A small audio frame classifier, trained from scratch: held-out accuracy 97%.
Rows from block 8 of a small audio frame classifier, named by matrix and row number. Rows with one number belong to one neuron. Each number is 500 + 25 x the weight over its row's rms, rounded and kept within 0 to 999. All counts start at 0. Numbers have three digits each. After the name is the row's rms in percent of the matrix's.
After each neuron's rows are labels from the 100 clips, of 14976, where the neuron reaches its largest size: "top examples" is what is common among them. Only what is clearly more common there than usual is listed. The data: babble in 24 made-up languages, each with its own sounds, syllables and stress or tones, from a formant synthesiser.
# gate: MLP gate (model.blocks.8.mlp.gate.weight, 512x192), inputs 64-127
# fc1: MLP up (model.blocks.8.mlp.fc1.weight, 512x192), inputs 64-127
# fc2: MLP down (model.blocks.8.mlp.fc2.weight, 192x512, transposed), outputs 64-127

gate.384 097:537510456522476538467474473516497527510493493524501513479474470513523525509492531504504514480513491486514506513504554451459476462481502499469520553489456481495509527474456518486507508524494515
fc1.384 097:467511536511502530480514483536522505504460513480523479534583511469495502486502489486544516508490461458522530494484508450550487508532524504506472455482483533521491524486515537468461467511468466
fc2.384 084:495534491533461440532524513506527505533550514502522497464492519528493488507521463489495539441519481549503467478470555519504472523487483478532485464485502508510521505509492505472491513456481489
top examples: /d/; /ə/; /g/

gate.173 105:541505514507487465541494489483542509482531503491544520492475497529485517530523549469489475519491480507536499473546482510523452503491513458517508517469520483514518503460479471461488500489467465
fc1.173 097:518536457514505531487510502490553511514481450495516465471474471489465527493457504502517497498514498500507469517502469482497486469506511499537506475520514464495517507497498460503494491508487476
fc2.173 094:502498486511514470477508475461481461530488531535469509485481576466467488507487468478493504497544499498544489474513528521497517501527514482528496469486523517531533476460515511493497518454518526
top examples: /d/

gate.350 088:506503466488512435519496443536505515450507497507514518529490455493445519469526463540504492507558501519504463460508495476525517495511519486517505525506495489508470460486495519435480498486503472
fc1.350 094:507528493536451497523504507508513496501484508538489497515498482510503532463510502527541502540540462559478479495518487503519526489576546452523476496535533503465499467522489520469505498484495489
fc2.350 116:505483475453516487490502508482521492502495507526503493508490475505500484489428470460546555502482543496512520513515481520518496527524449499516481515478519512475530535512505515497490465501496548
top examples: /tʃ/; reverberation; /ʃ/; /ʊ/

gate.81 090:493536476477532500476449516479504499505553511485570507488471522507512547468503519483485441467494539487511457491510538522497483503463480483498488536482475469481492561510486521540478454481500501
fc1.81 092:539467495486509523528517487524465545526489481495471490491501447527515522529493530480491541541493489510472532531462492523510545462512476492479495434495533509550519475478481488470504554523518473
fc2.81 088:513520483485493480493536513473466461503487521532479534492469499530454489452527486504531485474460529500490491487545483502490485495537504512485545451480508490491480469516497489469504511479529473
top examples: /d/

gate.153 105:445538528494523525470521502490530516495504483535508515539474537562488513492498499472511517509521465482529524488519522493480491476481502519492489488486529487519517521504502521522476471454558485
fc1.153 100:475539508514538474503470505464505558503477508547502498506492518479519507472522442483491495524527464482448494500507470507480488493463522500532545501523467489560546469526519539524499448488521508
fc2.153 116:507493432476519516525509512465524554509504489504494491494530502491452466471486501500485512492462522521493489486487487460490547519487520529515497547523482489491546497520481523523512486453489548
top examples: /d/

gate.459 106:532518491529515498515493494466516493520505512459551543524502469512494494554460514495539482489509497507534507506513507455475467459541479491507512523517465452516515525482474518491522500543535519
fc1.459 114:527538471453518495509525531503480465507490522493479480500482544491486499487491545494519513462566451484462441489506528490449494513475465494484506528473534539551506495508515512519506500447529465
fc2.459 110:466505499517543536470472498484523485531525513495474485512462523515476541502471510538480508517493502508522520478457484472536504511506491491505496467540497555500528490488491524534519491498545497
top examples: /dʒ/

gate.380 097:482524467545472521499512488512511492521481456538539479535505498488484536489473514479491476500526490499532508479500513465498463493505503501505515482515472479518482479483498505495531536516501517
fc1.380 099:514504493520541485528484487519466464492485510499503511498522498475499497516491523507492527508470486513479488545527480538484512526537479511530516525453491473490500500490515466514501499520481463
fc2.380 113:475529552483463482478482493459491522489483520503491484520498469516519501537527493530497483511517524479493509483533510486504517496500518471520485521496494526554510483508497529501517525496507498
top examples: /d/; prosody: stress on first syllables; /ɛ/; /a/

gate.241 095:513486485552521500469525455455502524503491499530526521547496519510494523515515482452480519474491429509503469513525510551510535517453486547491486457560515479442465522475511486463489510515520502
fc1.241 099:489503483516506471468498460546440515505476523479516496504456529515557526521502487494498464508504492467515510484500526501484495470505488501468532471518546481482521490533506504545468459442469468
fc2.241 066:471505467493523482532509512471531521492497475487495471488509492511449458533467489523510549454471482497491469475507542473480538482480482532492466480483487511508491507541518545527470510492493457
top examples: /d/; /a/

gate.377 106:490482519487500516513474481537491463514520486529506484473464530495451501532505491511435530502516486496485539521466471476491460510493488552467492506525543494493512523514490513493515494545548503
fc1.377 097:473490528469480547468487491508493480528509482466474527479544518496473482496530477459495517527443544498524488496526529527455477500477516518490457482488520564510468506472508494492496536512513488
fc2.377 117:527450497486502472456503470501463492486482500472524515506478527520511503522481498494517480517489478460501492523530502507530497518511473480498520484507512528519488519521478486542502488476502513
top examples: /dʒ/; white noise; /l/

gate.433 111:477528491478488511494497488521528511531479514493502482473462484515488505475458476450500503497533494520470538508495517452485459510518502465525492528554492523490450486495512507501524487488532523
fc1.433 109:517438508467552518504459504503516444494541532488500548480501507472498501486516499530510512469503555521478511543561458481520513504518509475484477510476538491445494487470530479510471521495459470
fc2.433 077:545522539520470483485525485489445499489487529479501478501507483460513486464495492531472460526521476492503524492499479536529490488556490516488469467470500530498499497479472462521496500513505482
top examples: /d/; prosody: stress on first syllables

gate.13 089:506499468501496498521480461530501495521549483538543534484511450492468469522474518486523507484544514547519508499530492461497492516497513496465461520501533486514503530540526507496511497516492501
fc1.13 097:495480481468477518501487448522523510489470521500504494532535503490498540520488474494498525487525526523516488519484518534532476506494503495517527491523434538502486493538534538489501514517505481
fc2.13 057:475473491473505498488485519477507470487477490506488472511493509493560451480485477491506520499505493472486509542525514503499535525529501501516518506507484505499513493459511513510506495474461506
top examples: /tʃ/; white noise

gate.438 099:500485467525517522505530503476509492511458500511540485474484511493476489492481529509510495503493505494533524500519500487514476513497465559526519510519473490490532514518484499450504498468502464
fc1.438 100:497502465475477486490463523512519502487503533500503499446494531579506478548467551465501480515491535494528544483549489508549530491540504513529529515471483532493492463514473489496488483453474507
fc2.438 074:517510481509517516476543528484487448503498538519516460488513459548493476472516490502535517519481478477529463502463508495522467502501472497531528518515510485502513544519517481509474486507477504
top examples: /dʒ/; /s/